{"arch": "mlp_mixer", "model": "image classifier", "dataset": "drawn human figures in many poses", "train_examples": 195000, "image_size": 64, "crop_scale_min": 0.8, "horizontal_flip": true, "translate": 0.12, "cutout": 0.4, "targets": ["top", "trousers"], "num_classes": [12, 12], "norm": "layernorm", "norm_position": "pre", "activation": "gelu", "mlp_ratio": 4, "parallel_block": false, "inner_norm": false, "patch_size": [8, 8], "conv_stem": true, "layers": 8, "width": 384, "mixing": "cutmix", "loss": "cross_entropy", "init": "kaiming_normal", "residual_init": "zero_last", "optimizer": "muon", "muon_scale": "original", "lr": 0.0098, "momentum": 0.9, "nesterov": true, "orthogonalizer": "polar_express", "adamw_lr_other_params": 0.0014, "sam_rho": 0.1, "steps": 12400, "batch_size": 128, "epochs": 8.1, "lr_schedule": "linear", "final_lr_fraction": 0.01, "warmup_steps": 1240, "weight_decay": 0.0, "adamw_weight_decay_other_params": 0}
Rows from block 4 of a small image classifier, named by matrix and row number. Rows with one number belong to one neuron. Each number is 500 + 40 x the weight over its row's rms, rounded and kept within 0 to 999. All counts start at 0. Numbers have three digits each. After the name is the row's rms in percent of the matrix's.
After each neuron's rows are labels from the 100 images, of 14976, where the neuron reaches its highest value: "peak on" is the class under the peak; "strongest on" is what is common among them. Only what is clearly more common there than usual is listed. The data: drawn human figures in many poses.
# fc1: MLP up (model.blocks.4.mlp.fc1.weight, 1536x384), inputs 231-307
# fc2: MLP down (model.blocks.4.mlp.fc2.weight, 384x1536, transposed), outputs 231-307

fc1.663 095:490499496450395521480480567449413452468467467434475517512517507449544471486434547461506608600624573452462432442499499518514496517496416495517560504534506505478520481478476466487516536524522520561458523442501540506530558495519544566
fc2.663 099:552476538516466426564491504587485539508447542565540510525510522574527517507562529513602476403459446547550585514501454495520522552508534491499512473493503513489473577491471508499435526459520492490498493519508527468509503462497509453
peak on: leg
strongest on: black top; orange trousers

fc1.266 132:545505420505508480518467462533743519531531513484619529502546409491434522549455512441489482487549466480509488539527540532494458545473488530556518439497496543501505462507493533547484466482491446545544483494527423468513534577473486545
fc2.266 140:491439570527462491428476526460604500459475468568551454498430547481500502463475518547512485481468477453510517493535503450415483462538466515619494579561477478545495525478489531471473485524561474482478508484418552525537505562498545542
peak on: torso
strongest on: blue top

fc1.491 112:579454446503508554520460459486514507506438514470554514451442506508523469524545458507535457489495414561499606580451503472430498475460556477496531492576554569478513460570465509490462555463511495522527551509555490549511562465422493515
fc2.491 110:414542544502550565410530550506535488532511423532493495486527519523474507548492457445453496521448569460487507462483463474508556478542463508512583537480476484508520488444491512483446569556459565476485454482531494496506475487487524499
peak on: head
strongest on: grey trousers; black top

fc1.709 103:493571486510503476527515474488506502566516523494479505494552532533512513448529534474437476527499519442547466531489524530471550506447514546506499458476422463477474548506482505537446433448496497521446451551473488494437534543497634496
fc2.709 104:463477435489522486504490503552543459524449438473489556457456543469486533532493484568476477501502463416451447527511489517488565504470449522490428523487486532575544474447434481510515531494535573553461485451540473538498589494520527490
peak on: leg
strongest on: red top

fc1.337 101:637541452481503555518495529525511476518459509537488462497569554487516494573532486465502525469488511493475481542499457495525545550507507475479519475475572526474518429543518452462514512449425489636566523510516501510508537487506476513
fc2.337 100:385393511455544468515547453473479557395519517407538519486487523510509573406551530617511505463497563440527542433491531540589461450548491451489476500516472529511461466456498529547511565547565478461442470464568496467551441514489512563
peak on: leg
strongest on: white top; green top

fc1.151 107:526509518530520478518500563543474466485488535550507426504465558472483522567491501481552514575486516518583521538542493470427503542464492528462570510499564555478436437531488501542483477548547521498467470505543531487413602446428462477
fc2.151 103:467527463435569492508508448476452484489537548502490573517559490509464522440448564588501481478505467478471448414485508453522474519546496416551473568488582530539493525454491566480500524544473447472466490527521543505578464496491468483
peak on: leg
strongest on: yellow top